A small segmentation model, trained from scratch.
Model: 0.523M parameters, 64-pixel images, arch unet, norm groupnorm, activation leaky_relu, widths [64, 64, 128].
Training: 9000 steps, batches of 256.
Data: trained on rendered solids tumbling over patterned floors, 97500 training examples, 23.6 epochs.
Rows from block 5, named by matrix and row number. Rows with one number belong to one channel. Each number is 128 + 24 x the weight over its row's rms, rounded and kept within 0 to 255. All counts start at 0. After the name is the row's rms in percent of the matrix's.
# convs1: 3x3 conv (model.mid.1.convs.1.weight, 64x64x3x3), inputs 0-7, a 3x3 kernel for each
# convs2: expand pointwise conv (model.mid.1.convs.2.weight, 128x64x1x1, transposed), outputs 0-63
convs1.14 091 [134 162 110 125 193 120 137 175 145 125 138 127 149 183 185  96 168 180 109 151 116 112 113 134 119 101 131 142 125 150 115 138 140 141 149 152 131 122 125 126 162 154 119 123 123 135 140 150 120 136 121 134 132 158 131 151 164 145 124 139 158 137 110 125  75 128 130 130 128 181 119 123]
convs1.15 100 [108 150 126 153 131 116 151 132 144 133 132 111 151 115 105 144  83 115 129 118 185  89 131 113 131 110 149  99  98 112 149 124 142 130 171 150 105  76 166 137 137 178 108 125 116 145 101 149 142  72 133 109  83 117 124 121 145 112 125 112  99  99 141 104 110 155 112 124 155 109 151 106]
convs1.16 102 [ 92 106 127 155 131 125 129 123 117 118 153 125 103  95 128 117 103 131 139 171 111 103 102  80 129 160 126 134 199 122  99 121 114 157 138 135 119 134 120 129 165  94 113 154 144 112 117 101 114 121 121 134 174 128 145 154 123  88 118 123 118 110 143 147 109 128 151 138 117 147  94 102]
convs1.17 103 [148 113 130 132 165 132 112 144 164 114  90 116 111 126 128 113  88 123 110 137 128 131  98 153 128 150 143 171 129 105  69  87 112 118 102 135 116  84 159 181 190 140 179 157  83  96 134 149 100  71 122 150  95 145 112 113 166 106 164 153 127 134 152 131 127 134 109 152 187  83 166 118]
convs1.18 103 [149 163 115 138  88  90 121 153 157 131 118 134  89  63 137 118 123 141 108 120 129 148 196 130 134 136 128 139 127 126 132  98 124 112 116 150 124 137 136 112 147 105 142 181 137 133 142 119 143  87 141 134 143 165 146 118  64 120 107 126 150 146 142 133 124 124 131 192 133 146 126 123]
convs1.19 102 [131 155 127 148 149 101  99 142 126 119 109 115 201 138  89 139  81 130 158 137 123 119 169 130 137 107 134 142 131 128 123 109  94 130 104 176 136 150 155 129 141 129 147 149 109 109 127 134 112 118 122 128 104 142 132 128  75 147 156 107 134 154 127 133 152 145 165  89 105 161 154 127]
convs1.20 095 [108 114 140 144 153 161 148  96 102 119 157 134 123 130 134 123 142 118 160 126 134 171 114  85 107 161 140 137 132 135 130 118 133 134  87 118 101 184 154 138 194 165 137 156 110 138 135 103 137 107 114 146 129 103 133 145  86 136 121 133 119  89  81 160 141 151  99 179  90 125 120  91]
convs1.21 106 [ 99 132 139 127 170 175 123 187 203 111 128 152  82 124 151 141 126 111 135 185 145 126 127 118 141 161 148 102 138 167 135  68 126 116 138 131 112 128 122 102 143 162 128 119 142 112  91  91 113  98 157 139 128 147 131 159 123 120 156 139 145 142 125 141 147 150 189 134 131 174 136 122]
convs1.22 094 [132 126 141 120 126 141 127 155  91  94 142  93  86 133 107 136 100  84 116 135 152 115 121 138  92 152 120 112  94 136 152 147 145  65 104 136 110 145  95 124 163  87 100 119 176 110 152 174 133 163 121 122 125 118 126 153 142 104  88 137  93 143 128 100 105  66 158 127 133 125 129 172]
convs1.23 100 [141 161 114 120 144 139 136 172 124  95 120 137 138 198 159 137 157 173 143 104 122 161 124 139 138 104 119 136 150 136 134 145 116 125 147 162 126  90 147  88 146 112  88 136 122 117 137 112  97 102 138 105 107 119 123 118 117 131 118 144 137 109 114 116  93 153 124 105 110 129 120 131]
convs1.24 104 [135 118 141 135 107 165 125 103 150 115 127 177 113  78 149  90 149 116 169  72 103 117 129  97 125 136 149 131 151 120 168  74 105  94 121 103 180 117 170 146  92 136 135 128 127 126 116 128 153 119  83 125  98 102 134 193 151 121 114 156 107 151 105 103  59 132  72 126 125 133 151 143]
convs1.25 093 [111 114  83 137 112 139 172  78  87 127 140 102 162 148 131 110 151  94 122  94 126 116 114 120 128 144  99 130 144 143 163 140 128 135  85 131 105 131 126 119 146 156 129 150 132 135 117 120 193 144 127 140 112 132 127 196 155 171 161 133 129 132 105 178 133 142 181 121 134 118 105  84]
convs1.26 101 [156 121 147 147 155  75 131 143  59  99  87 121 177 102 134 113  74 159 128 103 137 135 132 154 110 154 156 105 144  78 145 122 195 157  88 129 113 128 140 135  75 127 158 165  75 102 153 126 112 152 163 108 143 132 114  96 146 132 122 107 159 155 119 138 106  94 156 134 108 139 129 124]
convs1.27 105 [144 106 116 126 204 155 146 149 102  89 131 143 143 180 136  77 106 108 144 165 115  93  86  78 135 148 124 135 163 148 161 114 103 146  92 101 148 110 126 158 120 167 143 155 168 162 139 105 170 115 121 103 100 124  99 148 152 136 149 132 113 166 108 129 126 139 146 149 159 154 112 126]
convs1.28 099 [102 112  68 166  98 111 116  84  82 177 119 148 120 102 155 147 133 120 139  98 179 131 111 156 119 120 110 156 139 138 135 127 140 145 126 108 166 155 140  96 135 170 143 109 139 102 185 131 136 158 138 131  93 124 143 102 121 135 123  98 138 117 141 139 122 130 114  94 135 132 154 124]
convs1.29 096 [104  99 127 137 100  92  99 121 179 163 130 124 149 128 111 140 129 104 145 128 126 101 144 152 126 124 136 131 124 109 157 141 125 121 136  93 177 151 113 149  86 121 150 135  95 168 142  95 165 142 152 110  88  98 139  87 148 167 110 148 127 120 137 143 103 121 151 139 104 124 105 113]
convs1.30 098 [115 167 126 153 168 102 137 142  89 174 147 164 165  85 113 135 165 110 102 155 136  84 139 136 118 114 118 134 126 138 166 132 147 148 113 140  90 140 148 107 160 142  74 107 142 115 109 126 137 153 129  93 124 139 132 130 128 123 118 132 113 106 108 140 100 107 109 144 111 151 159 115]
convs1.31 097 [120 124 108 112 113 122 152 145 146 134 114 154 135 128 126 144 135 123 154 130 142 109 140 126 122 116 139 117 133 119 123 151 119 141 118 140 101 114 134  41 108 139 115 163 156  59 100 129 138 124 116 162  99 114  91 168 145 125 114 109 180 132 107 149 142 150 167 116 120 169 145 106]
convs1.32 096 [145 147 114 162 139 112 150  71 106 135 159 126 136 165 151 181  64 109 125 129 148 165 121 108 157 104 147 138 158 162 100 123  95 124 158  93 156 143 153 206 158 121 139 162  91  94 142 108 119 121  95 134 145 127 118 126 128 112 159 128 121 122 157 161 146 129 135  81  74 104 133  98]
convs1.33 107 [174 115 142  81 112 122 184 162 115 148 129 130 125 138 144 103 124 113 103 140 215 119 116  81  88 119 114 141 128 141  90 129 134 117 135 139 117 125 109 128 154 125 126 136 137 168 107 144 110  75 138 120 120 113 153 150  95 110  88 144 144 108 127 100 118  94 149 175  90 152 133 135]
convs1.34 097 [105 105 118 117 117 130 107 106 109 161 135 115 165 118 135 104 109 129 107 118 130 144 100 110 128 127 163 154 140 132 111 130  98 109 105 144 127 145 128 121 133 167 112 181 157 148 149 128 109 114 155 129 128 118 133 147 119 130 128 162 143 150 109 108 114 124  90 164 139 119 126  88]
convs1.35 101 [117 131  86 147 150 128 119 103 145 108 153 142  79 135 123  91 128  99  97 166  89 119 150 164 138 129 165 144 181  99 134  90 160 153 161 131 145 121 126 111 117 152 100 130 124 120 165 165 121  82 108 159 150 124 146 128 152 144  94 121 113 123 162 150 130 129 118 130  98 120 136 136]
convs1.36 097 [137 145 142 125 172 131 136 103  77 119 129 132  97 122 181 140 161 193 114  87 122 120 130 111 156 169 150 120 120  86 106 150 135 143 110 145 128 102 134 160 122 146 118 107 117 109  87 119  92 112 121 121 138 160  90 187 161 116 119 107 129 150 132 119 147 128 144 114 112 150 125 146]
convs1.37 104 [114 152 129 136 108  95 146  75  94 124 117 122 111 159 140 112 102 116  88 132 135 144 182 156 138 137 143 150  96 148 101 139 127 129 162 112 152  81 133 108 114 112 116 149 119 122 149 114 100  77 110 100 140 136 111 146 136  87 125 141 138 132 146 118 134 150 128 149 123 117 164 140]
convs1.38 100 [124 105 114 109 144 112 143 154 182 130 131 117 138 131 116 138 101 138 108 145 161 105 182 194 105  93 111 137 142 137 155  90 152 107 109 139 128 138 119 138 147 126 130 140 134 139 162 113 127 132 135  86 147 123 136 137 129 138 113  74 114 118 137 159 132 129 101 113 106  94  96 109]
convs1.39 101 [147 135 117  93 128 107 150 146 118 147 122 146 126  58  95 127  95  93 113 124  83 111 144 150 140 161 137 132 120 157 120 111  81 122 160 109 145 157 133 129 117 104 126 103 121 108  76 114  91 163 145 112  95  95 112 153 148 130 133 188 124 135 120 127 139 151 102 114  87  97 126 144]
convs1.40 103 [135 129 102 156 108 140 134  56 111 119 126 123 173  73 138 134 116 135 130 123 129 111 135 106 179 161 156 106 146 137 114 128 133 105 149  73 173 134 137 150 115 124 155 122 120 106 115 176  97 127 120  68 130 121 122 123 108 158 104 164 137 170 155 127  98 109 136  75 136 133 135 122]
convs1.41 104 [100 161 108 142 168 126 103 140  92 129 111 107 106 130 100 133 125 126 169 131 155 151  84 126 131 130 152 115 117 172 117 187 152 155 128 111 114 133 158 148 134 122 120 129  89  88 130 148 125 175 101 154 164 113 116 116  84 111 127  92 146 146 131 115 129 159 106 112 138 148 138 131]
convs1.42 099 [122 138 146 109 130 148  85  90  87 124 139 106  95  93  85 117 146 123 106 116 123 114 132 216 107 141 128 156 155 165 177 175 119 120 130 147 162 132 167 120 102 118 146 110 134 150 143 121 193 192 115 160 101 168 126 157 108 127 130  56 102  92  99 143 128 138 154 104 135 136 111 153]
convs1.43 102 [128 123 149 124 115  98 111  47 110 109 156 116 128 163 105 134  99 124  99 219  76 145 181 100 129 163 140 123 133 155  91 156 131 123  68 130 134  96 141 150 123 128 128 119 101 172 148 137 178 100 109 142 103 102 144 139 137 148 112 134 135 133  96  84 121 115 110 133 142 145  73 115]
convs1.44 095 [109 115 112 106 109 122 118 135 171 136 139 128 135 154 135 125 138  86  81 150 111 113 132 133 134 146 115 154 124 139 170 101 120 140 130 156 147 143 116 104 176  90 174 163 129 122 126 108 138  63 118 108 178 135 163 129 112 175 102 148 124  95 132 136  87 141  93 141 118 149 128 141]
convs1.45 094 [128 109  98 125 137 194 123 116 100 133 127 119 184 152 164 144 102 182 123 159 122 176 150 118 140 125 136 117 164 130 100 159 128 144 114 129  96 127 146 105 166 125 123 131 142  96 141 135  65 125 123 118 160 140  95  88 148 138 116 116 117 140 159 129 145  73 154 146 127 127 125 156]
convs1.46 102 [132 155 158 139 175 142 113 187 160 126 125 143 162 137 105 148 193 122 145 101 101 150 141 141 118 193 132 125 123 131  83 151 122 107  87 100 138 146 139 108 113 141 148 160 128  95 111 117  95 130 129  99  87 116 118 120 106 150 134 161 131 138 108 134 115 150 136 146 130 102  88  90]
convs1.47 107 [137 113 157 104 203 163 121 134  89 139 143 128 105 132 142  91 108 115 126 125 118 126 125 105 136 158 131 139 124 103  89  82 127 120 138 107 114  89 131 136 143 147 105  92 124 125 126 113 147 119 121 132 118 100 107  98  86 102 101 108 115 121 106 134 134 130 144 136 143 113 118 140]
convs1.48 094 [152 125 111 112 109 142 113 123  75 125 102 139 101 131 126 146 120 137 158  90  93  97 158  90 122 142 128 153 157 142  94  95 138 161 175 123 125 151 142 133 124 131 162 146 116 112 138 139 114 134 138 149 176 140 143 104  95 106 106 155 124 120 140 138 134 114 165 156 138 160 148  70]
convs1.49 101 [154 165 119 135 116  78 138 110  78 154 125  74 139 178 141 154 174 151 104 143 131  91 135 152 117 117  70 117 153 148 170 108 126 122 126 138 158 137 139 133 115 110 164  92 151 156 179 130 192 124  96 123 136 156 149 121  94 170 113  81 147 141 123 115 114 129 130 188 107 136 130 135]
convs1.50 112 [ 93 125 123 105 102 164 149  99 149 111 145 166 148 125 131 121 119 110 104 129 148 121 125 114 124 103 149 102 106 125 103  80 151 127 139 123 132 135 142  52  85  99  48 109 131 139 146 146 151 109 125 141 124 131 135 143 169 171 150 157 154 136 107 118 108 110 175 152 121 137 159 133]
convs1.51 102 [137 115 137 136 111 107 139  98 124 109 160 161 143 124 147 106 171 146 134 101 138 149  91 150 157  69 112 117 110 156 112 135 128 126 129 146 129 140 168 139 156 114 165 148 143 121 115 130 152 148 127 129 142 100 133 135 154 139 127 113 116 142 143 164 155 132 163 149 135 137 126 133]
convs1.52 094 [120 135 135 143 153 154 187 157  96  87 137 110  84 116 102 153 123 114 139 100 146 107 105 117 118 154 111  90  86 108 153 158 167 122 125 125 114 127 109 107 152 168 137 126 137  92  79 137 103 105 145 152 151 128 134 138 154 156 124 151 104 129 147 112 159 106 122 169 138 155 111  81]
convs1.53 098 [ 62 131 118 134 130 141 124 146 144 118 125 112  92 138 114 126 136 136 149 132 114 144  91 102 168 128 141 140 147 175 141 134 107 159 136  90 183 140 126 130 155 134 155 165 145 119 161  84 141 145  95 157 150 110 128 182 116 131 174 121 126 130  97 121 136 121 133 107  94 113 150 111]
convs1.54 098 [130 141  98 129  83 139 134  94  95 129 148 102  71 123 149 122 132  97 138  91 145 132 110 112 135 155  96 111 122 143 147 154 110 139 119 104 135 113 173 118  98 105 171 131 115 109 103 142 168 160  97 124 134 123 132 108 101 123 157 139 135 145  98 139 152 131 127 148 151 161 147 144]
convs1.55 108 [ 82 152 115 138 135 139 130 157 128 107 120 138 118 100 182 152  67 127 134 106 149 141 150 149 140 162 109  93 121 191 106 112 162 117 138 127 122 127 167 101 137 115  75 146 159 127 142 136  93 100 109 131 126 150 128 148  97 166 141 118 128 117 118 112 139 121 156 144 158 136 102 116]
convs1.56 102 [115 140 179  97 167 163 115 148 114 127 208 163 137 199 159 131 186 158 123 109 135 148 111 132 112 137 112 130 109 108 144 127 118 127 138 114 129 125 135 173 156 133 178 135 134 139 122 111 161 107 102 119 170 153 131  82 116 140  85 145 127 132 137 133 136 137 140 152 147 112 115 128]
convs1.57 093 [150 136 152 170 167 108 149 115  96 111  85 107 116 108 111 149 123 157 119 128 101 157 159 129 102 140  96 116 132 147  86 157 126  89 120 110 141 135 128  86 127 124  81  88 161 139 152  94 112 114 115 133  78 177 102 127 149 111 153 106 125  84 115 134 145 140 133 130 127 131  89 138]
convs1.58 091 [137 165 130 171 203 176 149 110 138  87 111 116 122 132 125 118 128 111  92  85 121 102 146 130 120 133 135  92 131 142 108 124 122 112 135 161 124 104 132  95  72 143 142 122 125 134 116 102 109 137 133 151 134 108 153 146 145 111 162 136 138 128 124 127 133 116 134 160 154 161 138  84]
convs1.59 098 [127 107  97 139 157 143 135 113 161  93 127 132 185 137 117 140 125 137 167 149 117 101 157 116 120 139 112 108 137 143 144 101 125 149 125 115 112 115  93 151 158 122 186 140 101 119 161 142 125 124 127 155 155 121 139 135  69 138 150 121 122 136  88  90 152 139 140 142 118 128 116 110]
convs1.60 093 [152  89 115 132 175 135 128  93 113 142 108 153 149 169 146 132 127 105 119 108 117  99 128  89 167 150 130 124 125 120  61 144 129 152 147 124 114 140 104 165 153  98 112 110 125 130 112 145  87 102 153 125 109 129 120 125 129 135 120 133 130 113 105 119 153 126 138 132 148 115 128 136]
convs1.61 100 [132 166 160 124 104 113  99 162  93 127  94 131 116 120 116 131 124 129 131 127 110 111 126 111 104 136 102 133 107 128 152 144 118 128 139 130 144 120 140 203 134 118 207 137 129 144 116 156 119  92 129 163 140 141 163 132 148 118  69 107 130 145 104 113 113 147 110 144 118 131 126 119]
convs1.62 105 [135  79 109 135 121 136  98 112 152 130 107 134 167 199 117  92 111 107 120 117 126 123 114 134 159 122 142 130 117 156 116 191 101 127 123 131 111 148 106  80 158 158 117 140 157 141 171 106 151 134 132 140 132 137 118  94  46 160 119 125 136 147 115 174 166 115 182 153 141 129 110 151]
convs2.14 100 [134 111 114 155 148 153 177 103  86 132 129 125  90 121 127  97 112 111 130 108 121  94 170 110 111 129 136 112 109 127 104 132 130 134 128 160 114  88 159 108 139 135 157 144 150  98 118 148 117 140 126 152 111 129 149 113 151 135 107  81 124 157 140 201]
convs2.15 089 [124 128 103  41 145 109 145 115 145 101 100 137 122 128 110 119 124 115 133 143 148 105 102 131  80 107 118 146 126 109  87 139  95 149 143 156 122  86 110 127 116 130 125 146 149  99 136 109 136 114 170 122 132 129 169 132 106 119  98 110 155 162 149 156]
convs2.16 100 [102 154 107 150 132 104 188 127 146 145 145 119 119  90 147 144 105 102 145 147 167 162 160  98 149 115 123 151 144 146 108  99 129 110 157 120 125 127  93 200 160 128 118 143 135 165 117 143 131 151 185 101 128 117 134 106 126 139 115 130 194 133 148 135]
convs2.17 100 [164  79 145 118  83 113 100 102  91 140 116  99 163 176 160 122  80 134 178 141 121 164 134 123  92 108 143 108  98 130 133 118 128 138 133 150 142 149 138 109 100 163 120 104 165 150 148 113 148 118 118 126 128 140 164 140 135 144 133 100 120 108  95 160]
convs2.18 092 [ 85 131 138  96 166 109 116 109 105 137 151 128 144  98 138 137 143  86 146 169 130  93 129  76  75 137 115 179 122 124 119 161 113 117 129  92 138 119 156 110 185 164  93 170 166  95 120 160 156 102 117 126 134 142 110 155 156 145  76 129 126 130 127  92]
convs2.19 098 [139 149 128 105  93  88 171 117 156  70 128  73 109 139 151 150 150 122 122 142 156 148  99 133 107 130 156  88 156 151 176 109 142 117 107 119 149 120  93 118 135 138 114 102 140 137  89 118  87 147 112 109 152 112 133  97 109  92 110 185 147  49 127 108]
convs2.20 108 [144 110  80 146 142 108 145 117 156 162 131 139 139 132 101 124  84 109 109 122 161 103 152 130 157 146  92 114 197 126 134 143 148 145 150 136 105 110 129 111 120 150 205 152 105 123 116 153 108  95 151 150 139  84 128 134 152 138 165  92 118 147 117 134]
convs2.21 101 [129 118 168 122 104 143 124 139 164 124 149 138 134 113 159  82 152  79 145  98 126 180 104 115 143 123 133 111 139 125 103 167 123 110 131 169 113 122 144 122 131 168 120 140 125  83 158 146 137 128 162 126 171 138  91 120 147 138 102 111 108 102  92 110]
convs2.22 094 [142 132  96  81 121 112 122 140  95 110 112 131 129  99 133  64 122 129 128 182 139 126 115 150 132 126  96 147 154 153 119 160  80 131 118 130 126 134 161 162 139 116 146 130 130 166 132 113  99 134  72 147  96 126 137 182  91 107 128 144 131 141 119 136]
convs2.23 099 [164 168 155 123 107 148 126 112 126 106  91 142 162 122 118 114 115 141 124 148 135 132 111 170 107  96 114 111 118  97 144 158 106  68  85 102 107 143 135 139 106 128 154 134  95 132 119 150 139 182 116 115  75 121 114 157 129 156 133 135 152 101 128 164]
convs2.24 102 [137 173 129  97 168 131 156 163 143 130 132  75 148 106  74 174 147 136 201 109 122 149 157 140 138 130 158  80 143 132 137 121 133 115 117 102 104  97 101 113 132 135 145 148 114 139 108 108  87 111 122 138 167 164  94 116 153  89 130 100 143 116 114 127]
convs2.25 094 [ 98 141 120 143 129 103 123 117 146 157 149 152 127 138 143 142  81 169 143 107 150  96 178  83 154 138 129 132 169  85 139 121  79  97  93 131  98 112 147 124  71  92 146 144 190 132  81 179 118 158 132 122 134 116 122 118 109 136 153 154 104  95 151 118]
convs2.26 102 [100 118 135 124  88 133 141 185 122 112 133 117 160 141 154 152 124 126 136 105 127 100  92 115 104 148 150 156 118 130 126 117 128 149 123  93 162 146  96 139 135 119 125 147 147 109 154 146 126 185 119 148 113 105 134 108  89 126 129  90 146 163  71 112]
convs2.27 103 [147 136  88 144  91 146  92 102 151 151 122  92 101 174 102  67 114 114 140 117 166 140 106 135 134 159 107 104 118 133  89 123 117 101 136 130 183 149 138 131 138 160 101 114 146 136 115 141 155  95 161 116 125 143 104 120 147 115 155 160 146 134 123 121]
convs2.28 094 [120 135 123 118 162 131 117 101 124 139 140  89 138 127 124 113 112 149 125 132 146 136 108 164  94 167 145 112 124 131  83 113 106 134 124 122 193 191 181 145 142 147 106 102 151 112 104 149 114 110 124 117 117 135 112 133 103 159 152 137 122 139 119 129]
convs2.29 098 [130 135 115 181 123 140 149 110 102 113 150 126 169 134 116 123 143 155 112 111 119 140 122 127 124 120 105  71 132 188 127  94 121 129 177 107 164 122 107 142 134 133 127 147 120  84 115  86 162 121 102  89 161 191 121 100 119 120 134 111 135 137 153 118]
convs2.30 102 [121 133 160 106 124 154 114 115 126 160  95  36 146 145  98 123 133  91  89 133  60 119 136 177 139 127 122 117 126 121 106 141 102  87 129 123 113 107 130 156 120 140 154 157 134 123 155 106 125 122 124 146 141  76 120  96 170 136 166 136 114  83  96 135]
convs2.31 112 [145 129 178 167 159 158 176 123 122 135 115 139 101 124 148 106 121 163 132 147 118 116 130  85 116 111 123 153 107 100 185 141  63 112 137 126 110 127 125 123  79  91 113 151 119 122 120 201 144 126  87 113  89 129  87 153  86 156 116 134 101 122 103  93]
convs2.32 100 [143 108 159 111 109 185 172 170 141 137 145  91 124  74 137 145 119 114 138  85  94 100 113 125 112 142 114 118 159 148 124 119 134 115 129 136 105 124 111 139 112 158 114  91 132 129 108 122 141 155 156  84 105 109  98 120 189 152 138 126  72 139 102 172]
convs2.33 087 [151  91 135 112 174 119 157 135 107 107 130 130 139 177  74 124  88 115  89 121  98 101 105 119 138 135 117 119 142  99  98 120 129 137 153 113 108 118  92 121 171  88 100 140 165 121 117 121 137 109 128 134 128  71  89 116 132  90 135 168 135 149 126 162]
convs2.34 100 [127 140 114 148 123 142 129 119 126 160 100 156 148 108 143 127 152 159 133 160  92  96 150 129 122 118 168 107 165 134 135 151 139 132 145 138 141 142 149 153  77 101 142  83  94 115 170 101 157  61 125 145 152  97  66 144 152 150 162 139 140 127 110 110]
convs2.35 088 [119 133 147 150 134  97  75 124 144 145 159 137 131 115 108 111 142 147 130 103 147 136 159 172 145 102 185 134 110 110 114 172 143 153  89  72 152 123 133 160 153 112 104 107 165 112 116  97 114 131 129 162  99  94 136 114  99 150 114 166  78 167 108 128]
convs2.36 104 [116 138 121 138 129 134 130  84 119  67 134 103 153 157 171 135 140 113 121 103 119 154 113 147 154 157 131 125 190 108 134 113 130 105 150 125 102  98 105 102  91 131 110 140 136  81 171 104 133 163 134 105 154 145 162  94  89  76 176 129  94 107 154 133]
convs2.37 103 [171 120 168 176 145 158  75 102 155 156 132 145 132 106 114 144 158 110 126 110 149 175 107 126 100 131 113  87 119 142 124 101 131  96 132  91  98 133 148 136 160 158 115 102  98 122 130 126 111 141 110  79 142 170  88 134 165 109 157 129 124 111 122 108]
convs2.38 100 [137 136 110 122 117 120 105 123 116 143 145 157 124 165 135 123  75  73 152 125 100 131 154 112 139 108 150 158 137 116 114  74 155 131  90 145 148 113 158 137 153 139 159 137 166 154  88 106 158 126 111 130 106 159 142  86  96 122 121 126 148 102 141 111]
convs2.39 097 [149 148 160 187 127 129 155 119 126 128 145 127 151  90 141 159 148 137 131 116 138 148 135 131 133 110 120 151  91 119 122 167 172 166 146  91 159 130 133 103 146  87 129 139 150 134 139 173 120 150 116  69 163 156 170 153 106 140 118 188 151 157 146  95]
convs2.40 099 [121  92 165 152 155 109 156 129 154  93 115 173 146 141 136 175 187 156  97 123 161 118 153 126 163 131  91 121 119 115 126 113  86 159 103 117 119 139 141 146  89 110 162 122 138 121 139 166 124 116 114 120 125 132 127 120  78 122  95 144 140 148 146 133]
convs2.41 091 [115 109  89 131 146  98 126 138 127 127  80 144 154  93 148  73 163  72 113 102 148 155 137  93 115 170 131 123 183 138 116 155 129 165 131 132 131 131 139 125 142 130 111 134  80 116 108 128 109  98 157  92 140 164 113 166 105 153 145 146  98 136 126 141]
convs2.42 093 [121 144 128 110 144 141 124 156 125 139 135 114 125  96 101 143 130 138 128 115 157 123 155  81 131 153 101 155  86 120 126 156 152  84 120  96 176 130 116 128 153 162 126 125 147  96 144 141 119  91 146 183 115 122 149 101 102 112 135 127 125 130  84  95]
convs2.43 091 [107 171 110 164 108 138  77 102 132 143 155 149 133 189 126 173 107 123 139 122 142 137 130 182 137 144 108 140 117 105 121 119 147 151 110 156 184 169 141 100 105 111 141 135 111 109 110 108 153 118 123 112 104 116 149 102 113 148 124 119 162 142 121 157]
convs2.44 102 [ 83 135  87 124 104 111 124 128 135 111 118 105 184 108 161 121 120 142 128 144 134 134 140 124 155 133 135 125 178 133 142 106 110 114 119 132 145 153 115 160 150 131  83 159 105 133 143 132 129 102 183 128 138 127 164  97 121 151  90 122 126 116 150  90]
convs2.45 097 [ 68 101 116  93 152 119 128 139  89 174 109  90 152 130 110 149 184 148 177 130 131 119 111 149 112 116 126 105 131 148 156 128 144 117 161 156 122 144 114 119 133 126 162 153 136 180 102 147 126 170 117 133 125 168 130  93 125 149 132  69 116 119 120 120]
convs2.46 102 [156  96 120 118  90 131 170 127 142 106 129 172 132 128 108 184  96 129 127 143 159 156 135 105 154 148 147 156 140 114 171 142 146 166  90 151 154  99 138 162 121 110 107 137 119  77 151 120 138 131 132 104 108 123 109 144 139 115 133 133  96 109 111 137]
convs2.47 102 [144 139 131 133 107 105 161 134 106 131 123 128 138 130 157 103 124 133 146 132 126  97  97 173 157 115 144 185 136 114 134  83 153 133  96 102 119 130  92 155 144  97 131 108  89 114 120 111 120 107 113 147 110 117 149 132 104 112 120 102 136 109 156 109]
convs2.48 106 [100 159 104  99 152 104  79 121 107 104 156 138 163 123 104 106 156 138 138  98  89 130 138  88 111 117 119 121 159 106 107 133 144 107 133 168 109 118 101 148 139 123  83 119  79 119 133 140 130 113  94 152 216 115 142 117 129 139 153 117 139 161 134 130]
convs2.49 106 [ 95 106 124 129 123 122 108 112 114 148 110 106 136 116 143 112 133 103 143 126 136 191 193 103 145 136 154 132 136 115 128 106 183  94  82 128 130 151 117 129 133 150  90 124 118 154  95 114 179 111 129 144  87  92 163 121 146 108 120 101 166 116 105 148]
convs2.50 119 [147 167  82 120 117 123 109 135 118  94 156 134 130 151 147 122  96 111 165 154 134 132 120 180 153 128 119 139 186 132 133  78 121 105 131 105 103  84  90 137 151 133 148 121 142 134 127 105 131 170 150 102 114 137 146  91  90  89 154 141 123 110 158 124]
convs2.51 101 [108 139 133 143 141 122 130 138 158 112 174 133  77  77  99 115 140  98 143 130 133 124 130 115 138  93 135 162 134 117 140 114 133 106 147 124 101 142 131 112 104 104 102 143 114 143 140 140 100 113 131 118 109 114  93 119  98 128 136 147 117 179  74 145]
convs2.52 097 [ 96 132 155 103 161 135  76 108 151 108 128 139 121 133 105 141 142  95 114 139 132 118 108 135 138 159 155 141 123 154  73 149 136  98 130 135 143  89 146 131 119  72 111 102 163 115 151 128 176  92  80 168 113  95 129 128 111 135  68 116 137 144 178 145]
convs2.53 091 [138 146 172 128 177  94 132 103 109 103 177 153 131 161 128 112 102 202 138 173 126 150 132 113 177 128 167 176 111 111 117 132 133 118 130 111 114 129 123 124 152  61 158  87 128 142 148  93 109  90 108 127  97  86 146 141 152 128 125 119 158 128 160 140]
convs2.54 101 [108 114 145  97 150 120 118 183 120 119 131 137 133 133 134 146 146 123 116 120 103 105 132 134 101  76 134 140 104 175 176 118 145 100 128 126 161 171 114 119 147 143 128 113 102 166 196 179 120 144  99 114 114 116 127 165 155 142 134 109 163 136 129 149]
convs2.55 106 [ 98 117  89 179  97 135 156 124 128 187 145 107 142  88 114 100 147  73 128 110 153 162 120 147 123 126 168 127 130 137 136 152 122 139 154 133 170  99 115 113 108 125 137 115 124 123 149 134 134 113 127 120 129 112 138 115 176 129 127  99 140 140 114  83]
convs2.56 109 [128  86 121 153 131 102 102 121 175 109 141 115 108 109 130  91 139 169  79 104 105 112  91 114 124 181 146 119 105 141 145 148  84 159 113 137  94 163 100 111 124 104 140 144 135  89 120 129 101 140 112 106 139 150 107 158 114 139 140 107 158 152 110 134]
convs2.57 090 [135 140 142 119 101 156 150 162 180 139  91 135 116 126 118 145 162 146 118 111 158 114 133 120  86 112 120 127 103 159 119 150 136 148 168 127 102 103 142 128 121  99 146 112 121 130 119 145  65 135 108 135 176 122  92 132 135  94 126 123 161 124 138 110]
convs2.58 094 [128  99 157 144 136 101 156 116 145 114 134 162 130 114 110 133 162 135 143 145 134 107 149  91 129  94 125  96 110 124 144 153 121  97 135 115 105 119 127 173 117  67 133  86 190  86 115 123  91 125 140 154 130 118 116 130 125 115 148 113 207 140 181 111]
convs2.59 094 [123 102 131 107 137  98 108 144 140 115 107  85 150 162  73 166 157 159 120 154 123 122 105 147 169 150 108 108 129 121 107 127 154 161 119 152 142 168 155 114 111 117 104 122 131 161 167 144 168 106 154 108 158 106 142 138 174 153 111 144 136  92 104 115]
convs2.60 103 [128 136 124 120 116 119 187 106 108 132  98 126 119 153 152 140 141 181 143 172  97 115 144  78 129 132 111 119  98  78 161 122 125 134 122 133 133 170 148 143 167 115 126 139 116 123 182 139 140 117 101 165 148 112 135 123 117 118 151 155 123 137 152 162]
convs2.61 105 [155 139 126 137 150 165 123 142 129  83 104 113  82 167 128 122 135 135 138 118  96 127  95 106 131  82 157 109 177 112 160 121 176 103 128 109 164 102 115 104 111 135 122  91 121 151 139 163 128 154 127 143 135 164 135 109 101  87 158 148  96  70 145 169]
convs2.62 106 [103 109 115 114 112 127 140 154  89 147 135 157 137 152 165 122  86 160 136 105 144 152 125 120 126 127 114 147 122 136 141 135 146 130 141 146 169  93 135  87 128 146 165  95 110 149 119  78 147 131 122 160 120 148 153 142 140 175  85  92 142 139 136 148]